python train.py --model="image classifier" --image_size=32 --targets=["field"] --num_classes=10 --arch="regnet" --norm="groupnorm" --hidden_act="silu" --channel_attention="se" --stem="deep" --widths=[80, 160, 320] --eps=1e-08 --lr_schedule="wsd" --warmup_steps=270
Rows from block 8 of a small image classifier, named by matrix and row number. Rows with one number belong to one channel. Each number is 50 + 15 x the weight over its row's rms, rounded and kept within 0 to 99. All counts start at 0. After the name is the row's rms in percent of the matrix's.
Before each channel's rows are labels from the 100 images, of 14976, where the channel reaches its highest value: "strongest on" is what is common among them; "place" is the part of the image that holds the peak. Only what is clearly more common there than usual is listed. The data: streak pictures of flow and ridge fields.
# convs1: grouped (5 groups) 3x3 conv (model.blocks.8.convs.1.weight, 160x32x3x3, standardized in use, each kernel summed), inputs within the group 0-31
# convs2: expand pointwise conv (model.blocks.8.convs.2.weight, 160x160x1x1, standardized in use, transposed), outputs 0-159

strongest on: source
place: bottom centre; bottom right
convs1.84 081:60 54 29 68 41 65 35 37 60 81 67 41 43 48 66 68 50 52 59 45 30 61 38 58 23 74 63 36 42 50 74 70
convs2.84 070:61 42 93 44 74 41 59 51 44 37 89 40 77 60 53 42 70 59 39 73 49 51 58 20 36 53 39 39 52 35 54 49 42 85 69 56 52 35 34 47 56 24 58 63 45 36 49 53 47 49 47 37 42 55 37 61 44 55 60 43 35 51 65 61 31 26 44 33 40 54 57 35 58 72 41 48 99 58 42 67 43 73 56 51 70 53 64 72 53 42 40 55 73 53 55 45 71 62 54 45 41 60 40 58 16 30 68 27 33 64 25 53 70 31 53 45 33 53 62 26 41 17 56 25 65 65 39 22 51 29 45 50 57 27 69 47 73 27 42 32 40 66 51 59 48 59 57 54 30 42 55 40 67 35 38 55 44 46 45 24

strongest on: spiral
place: bottom centre
convs1.50 111:61 28 54 32 57 56 52 53 35 58 32 51 62 24 42 42 69 35 50 41 07 56 48 44 42 46 66 62 51 85 68 47
convs2.50 080:67 38 58 48 55 47 43 43 44 43 66 44 62 33 47 40 62 69 33 45 43 35 64 25 22 28 24 32 33 42 42 39 42 39 50 42 36 38 27 46 55 42 52 50 66 44 14 47 44 37 62 25 42 35 41 45 29 44 52 47 50 30 51 41 29 35 53 66 41 45 26 39 25 48 40 62 71 69 52 56 41 49 78 42 54 42 72 46 49 40 43 44 39 52 40 47 75 73 38 27 54 29 59 55 01 09 38 46 34 54 33 55 28 15 40 30 44 63 52 42 21 13 59 32 40 60 40 21 42 43 44 34 45 37 42 28 62 03 35 35 52 39 41 42 48 49 52 27 49 44 42 38 49 56 50 40 49 49 48 30

strongest on: pair of whorls; turbulent
place: bottom right; bottom centre
convs1.22 046:95 58 33 40 46 51 45 40 26 38 67 29 46 47 44 41 42 42 46 36 46 40 43 39 45 38 73 25 32 66 56 28
convs2.22 099:14 12 38 44 27 52 47 74 37 34 40 61 46 62 43 45 39 50 48 24 56 53 56 50 45 59 51 62 45 45 17 61 45 45 52 47 26 40 71 34 15 37 58 36 34 62 57 59 55 41 23 41 51 52 68 40 66 82 38 63 23 66 44 51 54 17 17 34 71 47 46 43 83 54 43 75 30 73 34 66 67 40 44 32 43 53 49 45 69 46 51 80 54 37 64 58 26 43 33 31 40 69 26 33 30 46 40 53 66 44 64 23 58 64 44 45 65 47 52 67 59 81 58 44 59 57 66 66 64 73 88 53 37 70 52 68 43 45 43 42 50 54 65 44 47 37 49 58 31 49 46 56 59 50 41 67 40 73 49 54

strongest on: delta
place: bottom right; bottom centre
convs1.116 173:59 43 54 54 68 54 66 43 11 46 13 56 76 53 59 20 57 47 44 50 39 46 26 50 60 60 45 58 49 52 44 25
convs2.116 091:52 51 43 47 29 54 32 34 30 57 43 41 50 44 57 54 44 41 70 35 40 58 42 38 34 48 61 41 45 55 17 46 30 24 43 41 35 55 81 53 60 38 21 50 37 38 08 68 39 39 68 48 77 13 49 28 22 52 55 07 64 65 27 35 44 59 47 40 39 38 55 47 53 78 35 43 31 52 25 46 09 44 48 45 47 40 44 66 48 12 56 49 29 34 67 34 21 38 31 26 39 47 73 39 54 44 30 33 60 27 31 38 52 53 24 30 48 54 39 38 34 39 30 37 61 37 57 46 50 49 62 64 53 46 44 34 28 27 51 44 49 34 44 54 42 59 50 58 65 37 50 24 45 57 63 48 40 62 41 50

strongest on: delta; loop
place: top left
convs1.130 143:62 57 53 48 51 54 63 44 64 48 52 69 60 41 44 45 02 24 36 34 54 26 57 27 39 50 47 56 17 47 55 61
convs2.130 098:36 53 42 37 31 37 15 14 28 31 38 19 29 49 41 60 37 00 38 26 65 51 46 69 89 76 65 55 58 55 41 65 40 31 45 59 26 65 44 44 44 55 37 52 48 53 58 48 40 54 43 42 45 41 45 37 32 56 19 30 61 57 26 36 38 37 51 56 30 28 54 26 50 45 49 54 32 61 29 44 39 60 28 46 47 54 53 37 40 41 29 44 58 34 47 55 44 52 36 33 43 29 49 44 61 44 33 53 44 50 46 32 63 34 39 41 54 29 57 37 52 78 58 39 64 30 52 63 44 55 55 51 66 40 19 55 32 60 60 64 61 28 66 48 69 50 53 61 26 67 52 33 69 88 73 66 66 36 40 68

strongest on: saddle; pair of whorls; source
place: bottom left
convs1.71 074:40 25 50 28 35 28 65 55 45 37 43 27 31 45 63 58 41 68 17 60 71 51 36 48 73 43 34 64 65 48 49 40
convs2.71 092:57 60 48 61 45 39 57 67 52 65 43 36 45 47 51 39 44 73 58 37 40 17 16 29 55 35 36 37 41 25 43 33 43 33 35 37 57 65 37 21 56 78 60 68 55 64 55 40 59 47 50 58 39 61 74 66 58 43 85 68 79 46 61 65 51 40 65 49 64 68 47 70 26 21 44 55 46 26 66 63 51 46 59 57 51 43 57 47 57 72 48 58 45 64 31 34 28 55 65 57 49 36 75 43 44 56 59 37 52 45 58 77 33 36 64 55 41 40 31 47 78 46 35 58 15 23 65 58 29 47 40 50 62 66 39 32 52 86 34 47 62 47 33 60 23 53 31 26 52 39 22 59 15 52 52 49 34 20 45 31

strongest on: spiral; waves
place: bottom centre
convs1.44 073:60 34 50 25 53 51 35 21 47 48 32 33 45 51 30 30 60 30 63 30 31 34 35 31 20 42 66 55 41 46 38 56
convs2.44 104:37 46 47 54 48 63 53 52 48 77 45 69 42 66 65 61 43 50 35 64 88 40 68 36 50 65 33 50 55 43 74 34 50 41 57 49 60 58 36 50 48 55 58 45 66 16 48 56 65 46 47 45 45 41 41 47 43 74 26 38 38 43 39 30 25 35 52 63 57 43 68 38 55 33 44 60 67 62 35 40 59 75 67 59 47 47 51 34 49 38 56 60 49 48 40 65 44 56 27 39 68 22 38 45 49 44 40 75 38 56 40 59 37 34 45 44 43 56 43 33 32 23 98 28 46 54 18 22 41 42 28 34 66 33 39 41 78 20 45 40 32 25 73 41 75 52 59 61 48 78 83 26 72 46 78 44 44 47 32 79

strongest on: saddle; source
place: bottom right
convs1.114 057:58 53 62 56 67 37 57 18 68 61 73 40 72 15 68 54 53 42 26 62 42 28 68 40 49 54 49 51 63 68 54 49
convs2.114 116:44 42 68 59 62 53 71 55 73 48 68 49 75 45 64 62 66 74 46 71 29 62 65 48 48 43 60 64 37 67 59 57 69 55 41 43 88 59 62 62 46 35 43 48 46 36 63 57 54 42 42 70 61 67 48 50 61 37 59 70 39 30 74 86 39 64 68 67 72 78 69 92 36 37 63 41 44 35 57 67 47 39 54 43 49 57 42 46 34 54 49 25 40 74 34 50 48 69 68 52 54 81 41 33 32 81 69 47 41 22 46 54 37 64 76 68 37 59 57 65 59 68 43 61 45 66 64 58 63 17 33 59 13 51 51 56 42 59 42 39 20 50 21 44 47 29 60 31 46 46 46 65 41 65 43 55 70 65 38 48

strongest on: parallel; loop
place: bottom right
convs1.33 179:55 44 70 33 74 81 56 52 39 40 32 51 57 21 53 24 51 58 25 47 38 61 51 34 50 38 54 58 68 40 31 73
convs2.33 111:46 56 52 30 44 43 24 17 29 47 46 29 39 33 49 40 46 51 31 54 54 65 76 28 55 75 59 53 56 63 44 53 38 40 33 54 29 54 27 56 56 28 21 45 56 30 13 38 21 46 48 15 44 20 42 26 28 33 33 30 48 43 42 36 32 30 54 82 24 36 72 50 40 49 47 65 66 61 33 44 67 65 67 66 70 45 61 64 60 57 51 55 56 38 48 51 34 64 43 55 54 40 62 39 54 28 34 60 36 55 58 47 44 18 38 32 60 50 36 45 17 31 61 43 59 41 32 26 47 42 61 48 48 40 30 35 48 24 45 44 48 49 60 47 74 57 75 63 45 64 79 44 60 57 75 62 41 57 25 66

strongest on: source; pair of whorls
place: bottom left; bottom centre
convs1.79 091:29 45 60 19 45 28 63 62 59 40 48 27 37 45 63 43 32 64 25 64 76 58 36 67 70 42 43 62 66 42 39 53
convs2.79 110:59 66 46 63 50 66 57 65 45 52 41 41 45 47 66 39 47 65 51 51 45 24 27 24 57 38 57 46 33 32 51 45 45 31 42 38 56 58 44 32 70 88 70 77 67 66 57 32 67 46 72 51 49 63 66 65 71 51 85 71 64 50 61 61 50 41 70 52 56 60 39 57 47 39 33 52 36 59 59 55 39 50 53 49 37 41 53 50 62 71 46 50 49 60 36 26 31 45 60 64 46 38 66 57 60 55 60 40 64 56 58 63 31 49 57 52 55 32 31 49 68 54 34 64 29 21 71 69 35 57 50 55 58 60 51 43 35 82 31 49 75 63 40 78 30 59 03 35 58 28 30 67 16 58 41 27 26 05 48 29

strongest on: pair of whorls; whorl
place: centre
convs1.127 101:44 73 44 48 51 58 55 54 41 42 30 59 60 96 51 35 44 66 59 68 48 59 26 67 43 45 33 38 42 36 25 32
convs2.127 072:57 43 52 39 57 46 48 24 35 22 54 47 44 66 56 36 48 20 36 43 45 57 45 51 50 42 22 47 79 46 62 45 09 58 64 75 01 35 46 48 64 49 46 44 27 48 50 43 67 79 46 56 36 40 25 49 33 48 44 28 66 63 44 38 47 41 34 41 28 42 50 30 26 55 49 26 64 56 36 37 43 50 68 80 62 59 43 66 46 38 47 45 33 45 47 49 47 41 42 20 30 52 61 59 64 41 53 42 41 49 39 40 69 66 46 50 54 51 57 37 39 45 58 25 79 31 26 29 38 71 51 58 63 36 66 64 61 25 77 73 54 55 43 43 71 57 73 74 51 58 59 32 85 66 75 80 28 58 53 58

strongest on: pair of whorls; turbulent
place: middle right
convs1.157 124:44 51 64 57 55 64 48 42 63 37 57 57 76 63 42 51 40 42 73 84 61 68 74 30 61 82 55 48 44 30 51 70
convs2.157 093:66 49 28 51 41 58 79 59 64 51 40 45 52 62 49 49 41 50 44 44 48 43 48 79 36 53 37 51 64 44 84 52 59 60 61 59 61 64 27 57 77 62 64 46 56 64 72 37 74 60 43 40 24 59 61 71 64 44 50 57 91 45 45 37 75 38 37 42 39 57 06 44 22 58 61 74 27 21 75 36 71 49 54 50 41 62 54 49 66 73 43 66 55 58 53 55 70 67 69 54 32 42 43 54 48 48 56 55 60 59 59 62 58 65 54 62 41 61 64 71 79 43 57 77 42 60 37 71 70 72 68 57 63 66 76 78 54 67 68 64 74 73 44 65 52 53 33 46 72 35 53 48 56 54 19 54 37 26 59 25

strongest on: delta; turbulent
place: bottom right
convs1.139 086:61 67 41 48 59 41 65 52 58 51 56 67 47 45 54 16 10 31 30 53 55 29 41 30 38 53 29 50 27 50 43 38
convs2.139 099:27 36 40 51 47 57 34 33 41 45 38 28 49 44 42 59 52 52 34 48 44 47 75 46 87 45 65 48 59 67 67 65 54 57 15 47 62 72 41 49 37 56 44 26 28 23 54 43 32 46 34 36 55 31 36 30 36 43 33 40 57 36 51 67 37 41 70 71 57 63 47 86 31 24 63 47 49 23 50 71 30 44 56 33 31 47 24 20 21 32 42 43 36 45 40 54 40 50 46 54 58 61 49 37 52 60 61 56 54 34 53 47 41 49 57 70 52 58 45 61 64 68 55 57 54 45 62 52 57 46 28 59 44 35 52 54 55 44 47 51 22 33 42 23 78 47 57 57 45 85 48 60 64 80 76 73 99 57 41 78

strongest on: delta; parallel
place: centre; middle right
convs1.96 117:69 24 52 51 76 53 76 34 43 78 52 39 79 29 67 53 46 63 50 47 38 46 62 66 61 61 29 60 63 55 57 36
convs2.96 081:61 59 76 63 66 50 72 65 62 76 71 65 73 69 70 61 68 79 54 84 40 29 57 65 38 14 00 22 38 46 54 33 58 48 47 45 59 32 59 40 62 48 41 33 67 44 39 65 47 45 48 85 71 43 46 51 43 49 78 55 30 65 50 45 58 71 36 47 71 53 69 50 28 50 46 46 71 30 49 41 54 42 80 48 69 56 47 61 49 56 80 54 57 62 53 38 63 66 73 65 80 65 55 49 73 57 56 62 34 40 46 48 45 89 54 67 28 47 49 64 37 27 56 36 45 51 65 38 39 62 35 66 71 38 42 53 48 54 43 32 36 47 45 35 48 37 56 55 25 54 41 58 32 33 42 54 49 49 41 44

strongest on: source
place: bottom right
convs1.52 074:66 52 63 04 63 41 44 62 56 61 15 62 50 47 72 43 49 44 38 71 48 27 48 39 50 47 55 45 29 52 53 31
convs2.52 089:66 38 74 37 76 48 44 49 42 46 77 65 60 40 50 34 84 52 37 51 50 55 68 28 40 71 40 49 26 46 46 56 30 78 60 25 36 48 34 62 40 52 64 63 44 28 39 23 52 37 61 44 18 58 53 43 48 46 60 55 45 21 67 61 31 52 61 72 33 60 37 43 13 40 47 47 98 39 51 48 42 51 72 48 44 29 57 41 50 56 27 36 44 62 33 61 43 58 41 28 36 58 50 67 22 30 64 68 25 70 57 77 44 16 54 41 54 45 22 33 42 16 57 50 60 47 31 30 60 27 45 41 46 46 66 52 53 43 30 27 29 46 64 40 53 47 80 53 53 41 47 47 49 49 51 52 46 65 25 54

strongest on: saddle
place: top centre
convs1.88 065:39 55 46 46 46 55 63 58 57 75 54 42 45 44 72 53 63 62 26 52 71 66 29 56 54 77 76 64 69 54 61 85
convs2.88 124:48 40 44 70 44 68 66 75 54 54 40 56 62 64 57 46 46 71 58 54 42 34 34 24 60 27 60 46 49 34 62 43 68 24 52 45 54 53 51 32 41 73 62 49 61 69 57 29 59 47 60 63 35 61 80 72 66 45 72 91 71 67 57 61 62 33 59 56 71 67 52 68 51 65 24 63 35 60 69 70 56 54 72 42 58 46 69 58 76 63 68 74 37 69 51 34 41 67 65 65 48 44 64 60 61 72 52 55 51 42 56 48 35 72 58 56 56 31 32 68 75 60 33 65 27 20 75 67 33 67 57 65 44 70 52 55 31 71 44 46 62 64 36 58 36 64 23 29 55 43 39 72 33 64 49 43 33 13 53 36

strongest on: saddle
place: top centre
convs1.95 080:32 41 52 43 50 52 61 60 60 71 59 48 47 45 66 49 57 66 26 49 73 69 26 60 37 82 70 52 69 57 66 79
convs2.95 116:49 53 44 84 44 80 54 74 63 54 35 69 55 70 68 46 41 67 39 51 43 45 40 38 52 37 64 52 48 40 61 50 63 27 60 48 45 47 56 38 45 77 63 50 72 69 41 48 59 48 64 34 38 49 92 82 74 45 66 70 57 63 53 51 56 35 61 59 51 58 40 60 59 72 30 69 35 53 72 64 59 58 75 51 58 49 70 66 81 65 66 72 54 61 59 40 57 64 61 69 49 40 57 66 47 62 50 47 54 41 55 53 41 58 57 57 57 30 35 59 77 67 38 61 29 23 57 65 34 73 60 47 29 78 44 53 32 70 48 49 62 57 48 78 30 75 21 57 72 42 31 72 28 79 46 41 30 14 45 30

strongest on: parallel
place: middle right
convs1.72 186:47 53 48 63 53 66 30 40 39 59 58 63 53 61 26 74 60 37 61 40 28 50 69 38 13 58 58 18 38 51 63 40
convs2.72 111:49 45 49 44 46 30 28 24 54 47 51 48 63 42 37 67 60 44 71 54 48 66 61 43 53 74 53 70 59 61 30 47 59 42 47 52 18 52 63 62 48 23 14 48 41 41 35 72 17 42 62 53 70 24 52 20 28 57 44 16 40 70 40 44 48 69 45 51 45 30 75 38 43 66 36 48 52 64 42 40 49 49 35 50 75 42 59 60 63 40 55 41 72 29 92 42 44 45 45 59 52 43 56 42 42 49 29 18 37 55 41 41 51 48 20 18 45 36 54 17 34 34 39 25 57 46 51 37 47 48 55 40 30 33 36 37 33 16 41 45 44 61 62 52 76 58 75 62 50 58 79 27 67 56 72 56 42 63 50 68

strongest on: delta
place: top centre
convs1.47 075:62 76 67 47 50 51 45 74 44 53 58 72 55 46 69 58 80 42 51 60 60 77 59 58 55 52 51 84 53 75 61 29
convs2.47 097:57 42 47 61 42 68 54 58 44 51 45 56 43 62 44 37 47 56 28 37 40 57 52 30 42 45 28 48 36 45 26 61 47 47 69 39 51 20 34 50 60 42 63 57 25 84 51 26 48 36 43 34 43 50 77 59 77 23 61 61 41 49 36 49 84 27 50 54 50 51 26 67 45 49 47 88 35 52 59 61 60 50 52 50 43 49 67 55 61 52 50 58 41 37 39 57 69 72 38 41 39 30 47 70 14 26 40 32 42 25 55 43 41 34 37 39 51 59 46 52 53 67 38 64 33 52 47 68 59 66 85 57 28 92 37 52 52 64 40 37 70 40 39 84 31 50 28 44 56 18 28 77 45 70 37 33 39 33 41 19

strongest on: parallel
place: bottom right; bottom centre
convs1.121 117:62 81 70 61 46 57 36 43 29 48 21 57 50 83 50 27 43 44 54 72 61 31 23 42 49 46 66 53 51 56 54 64
convs2.121 090:82 52 42 54 39 56 60 60 36 61 53 53 62 50 44 46 56 57 65 51 48 16 26 55 34 30 30 26 34 27 60 39 24 17 27 45 32 30 58 27 85 57 39 59 46 59 50 60 58 38 53 78 46 33 40 48 47 52 61 44 61 61 43 40 49 50 32 27 44 40 52 30 65 33 53 54 49 38 29 41 33 27 15 25 41 43 29 41 41 35 52 52 37 49 53 29 41 33 50 35 61 28 62 55 71 37 35 18 53 44 40 36 32 60 23 29 11 29 53 39 44 32 33 20 53 40 51 50 55 69 49 53 54 46 60 42 41 48 34 41 71 53 45 49 38 41 41 25 59 35 40 28 51 18 34 26 35 39 55 21

strongest on: waves
place: centre
convs1.123 071:62 59 67 48 55 61 41 60 38 18 32 62 76 59 34 55 44 31 38 55 32 51 34 35 45 44 37 49 59 53 21 17
convs2.123 076:58 38 41 46 52 47 62 62 38 52 36 67 47 65 59 40 36 50 29 55 70 46 29 42 38 30 17 28 61 39 39 38 33 53 65 69 26 26 52 49 42 57 56 51 34 55 35 50 66 65 57 14 46 41 20 60 43 71 50 41 38 61 26 27 50 59 33 32 16 37 21 19 70 62 60 46 52 51 46 42 63 63 46 89 70 62 72 60 51 29 75 86 39 33 44 49 47 48 46 32 52 32 66 58 39 46 33 42 37 66 38 47 64 55 34 57 30 44 60 39 27 35 68 30 56 50 11 25 38 60 53 46 63 40 60 37 63 22 68 62 56 25 67 56 51 60 48 56 58 35 41 42 54 38 43 25 27 50 52 40

strongest on: delta; loop
place: bottom right
convs1.106 160:69 57 70 67 68 58 61 46 16 53 13 54 62 62 57 27 54 55 48 66 58 41 13 44 56 58 56 58 57 55 49 48
convs2.106 090:79 60 43 47 43 52 42 43 44 60 42 41 46 54 59 63 47 58 63 41 44 36 52 61 42 29 47 27 33 36 27 30 37 32 34 35 41 46 69 30 83 46 31 51 33 48 52 74 47 36 75 82 62 27 45 34 37 61 51 16 67 75 19 35 54 53 37 34 50 31 42 37 68 67 27 55 35 38 19 40 40 36 44 34 55 41 45 68 52 39 53 56 41 34 63 32 24 38 36 29 63 50 86 49 69 27 28 26 53 32 35 33 42 48 15 19 37 42 48 20 35 41 36 40 78 43 68 40 50 52 55 61 59 51 45 46 35 52 34 41 51 40 44 40 43 47 51 44 66 33 37 13 39 33 47 47 33 53 55 48

strongest on: source
place: bottom centre
convs1.82 059:44 74 52 66 50 54 35 38 51 75 53 38 46 67 64 59 59 43 63 52 37 66 73 53 25 62 66 10 55 56 66 68
convs2.82 100:66 81 84 64 71 53 71 50 88 60 80 46 82 59 52 44 74 72 62 83 56 32 42 36 22 34 29 37 46 30 24 36 64 69 64 50 67 21 54 30 50 38 56 75 80 34 44 61 71 48 61 49 52 64 39 63 44 58 67 52 26 64 81 77 41 47 53 48 48 69 67 44 52 44 44 37 63 53 64 46 46 52 43 43 68 52 37 46 46 46 52 49 63 56 52 35 63 41 64 67 34 47 57 55 51 56 71 35 67 56 29 48 61 78 62 59 10 33 54 42 51 20 55 22 60 51 65 23 42 48 21 50 53 35 50 47 57 51 43 39 61 69 56 63 44 45 67 52 52 44 50 49 55 31 24 66 43 56 47 38

strongest on: pair of whorls
place: middle right
convs1.151 106:59 46 53 56 54 54 39 42 63 54 50 61 76 69 47 63 50 40 73 86 67 68 71 30 59 76 56 42 51 23 57 66
convs2.151 101:56 62 38 54 50 66 72 69 67 71 40 66 53 58 68 22 42 42 32 52 45 38 34 75 40 36 32 42 80 37 71 47 58 52 50 82 63 36 44 52 66 69 70 51 42 65 74 33 76 72 60 60 29 70 56 71 74 40 61 72 61 55 37 34 91 42 33 39 16 52 51 45 32 55 57 66 27 46 60 30 64 37 51 60 49 79 61 47 65 79 44 63 50 50 25 51 64 61 72 50 57 45 49 39 54 57 57 49 46 53 52 55 67 62 61 73 50 53 76 75 61 52 51 74 42 47 37 71 62 76 71 56 50 72 69 72 47 55 84 81 67 66 43 66 39 43 50 50 65 36 57 54 49 43 33 41 43 43 70 43

strongest on: source; turbulent
place: centre
convs1.128 091:34 48 53 49 43 48 34 38 36 44 62 44 73 45 27 54 62 34 66 89 50 69 64 32 61 73 56 42 60 27 43 73
convs2.128 138:45 41 69 38 71 38 65 48 49 50 75 60 77 42 49 36 79 56 31 62 37 55 57 34 44 45 44 55 41 68 42 51 58 70 56 40 65 61 20 64 36 45 51 46 41 44 71 33 62 43 45 52 40 77 55 57 62 36 64 55 40 15 75 69 36 50 58 54 60 82 44 70 49 27 62 51 69 13 62 66 52 29 68 33 32 38 46 31 43 72 24 37 32 83 39 60 40 63 79 60 38 87 37 34 38 67 83 57 57 48 62 66 44 77 79 69 56 58 36 70 66 39 49 61 42 63 35 46 59 28 29 59 52 47 67 57 69 51 34 43 44 71 31 44 55 38 46 40 63 38 57 54 43 29 46 30 48 58 35 53

strongest on: source; saddle
place: middle right
convs1.118 071:55 45 55 51 70 43 71 22 74 62 68 50 68 17 64 56 49 45 27 54 33 21 62 32 52 50 43 44 63 65 56 41
convs2.118 102:53 42 68 57 65 51 72 68 80 53 69 62 85 46 60 62 68 68 54 76 30 57 64 61 44 36 32 49 38 65 53 46 67 59 48 40 93 54 51 59 32 39 35 39 56 40 63 56 46 38 42 77 55 54 42 47 41 46 55 51 28 24 71 77 49 82 59 46 80 81 57 76 23 30 59 42 65 27 49 52 45 36 51 40 49 49 29 47 37 46 43 30 50 77 49 46 47 75 84 66 53 66 38 28 41 55 64 60 36 36 40 49 47 54 74 65 24 72 54 53 45 42 44 49 58 69 44 40 60 32 28 56 17 34 61 42 41 39 38 39 26 60 28 46 42 13 49 47 55 41 37 58 31 49 37 42 68 63 47 54

strongest on: spiral; waves
place: bottom centre
convs1.38 063:63 62 54 19 52 45 40 31 59 24 54 63 32 64 45 19 81 59 56 50 60 61 47 27 54 34 51 68 42 68 43 57
convs2.38 087:51 58 52 48 42 56 53 47 51 74 55 75 60 69 72 56 48 71 51 58 80 42 44 39 51 59 41 62 53 37 60 42 61 48 53 50 43 64 36 58 58 46 64 38 68 27 84 64 57 45 59 84 55 43 32 41 54 79 45 41 48 59 42 34 32 49 30 45 68 45 41 35 74 34 62 39 75 62 27 56 63 69 76 30 32 52 61 41 64 53 52 64 43 49 45 74 45 58 39 31 91 38 42 46 53 43 44 68 53 67 56 58 39 52 42 58 42 63 49 47 39 27 96 21 58 58 37 27 49 48 49 52 71 28 65 55 71 32 44 40 34 47 77 19 80 40 50 50 18 85 63 54 62 41 65 78 57 52 25 66

strongest on: parallel
place: bottom right
convs1.62 087:47 65 73 60 45 55 37 30 49 42 68 31 32 64 52 40 50 82 18 24 55 37 41 68 58 42 44 30 62 33 45 43
convs2.62 072:61 81 68 39 64 49 51 35 40 80 67 48 64 50 62 46 70 52 26 68 54 27 53 48 32 61 38 63 47 45 57 37 28 51 35 44 48 42 54 56 62 45 40 46 29 35 58 73 41 44 32 40 52 46 34 58 50 50 63 40 46 58 55 57 47 08 44 57 48 57 51 49 42 37 26 44 66 51 48 43 33 44 57 27 43 44 49 45 45 48 36 35 43 56 53 47 33 51 39 33 60 54 39 48 46 48 59 35 54 59 32 50 38 71 50 40 43 56 36 43 33 21 69 30 64 49 31 24 48 30 37 41 49 35 48 54 64 31 33 26 45 53 63 27 78 43 79 70 06 81 99 55 89 26 75 72 44 63 28 76

strongest on: delta
place: bottom right; middle right
convs1.100 119:72 63 76 76 62 54 50 44 19 61 15 43 54 59 52 32 34 52 46 72 58 35 20 55 49 55 58 57 48 44 57 52
convs2.100 088:68 70 35 40 31 52 50 52 20 50 42 40 41 39 51 45 43 52 44 34 54 23 41 60 34 40 44 47 27 31 49 43 45 24 26 41 32 42 42 28 85 49 43 50 21 56 72 40 47 35 52 70 44 28 49 51 49 56 60 30 58 58 43 45 57 26 37 19 29 45 21 32 70 50 28 61 39 30 53 32 36 46 60 29 32 40 28 59 61 48 60 80 14 50 55 28 34 50 41 31 34 27 78 24 45 28 26 05 36 23 41 38 38 36 35 43 36 33 41 47 45 46 41 20 64 32 46 44 42 58 67 51 65 62 42 45 44 51 33 35 66 31 55 37 44 37 51 51 47 33 56 43 45 44 33 36 32 46 42 35

strongest on: saddle
place: top left
convs1.4 093:35 49 41 36 71 38 61 48 43 50 52 33 28 56 33 37 36 53 51 35 68 53 67 14 65 37 64 66 46 27 21 39
convs2.4 085:41 23 33 16 34 26 41 47 13 44 37 24 50 38 14 39 39 40 59 27 46 53 39 54 72 63 53 49 53 50 22 61 23 14 39 46 25 38 52 48 47 52 54 44 11 72 70 31 43 43 10 43 36 52 63 33 60 36 32 58 37 56 36 48 55 39 31 43 57 40 39 54 70 61 48 73 50 56 43 67 40 69 35 65 45 50 54 46 54 42 56 65 43 48 36 41 24 52 33 33 24 61 38 47 24 34 37 45 31 43 48 25 47 41 35 28 67 44 44 48 37 68 41 63 29 29 60 69 62 46 89 36 74 63 45 50 25 55 43 51 73 49 43 59 40 50 39 38 60 42 53 40 57 57 77 55 52 62 42 56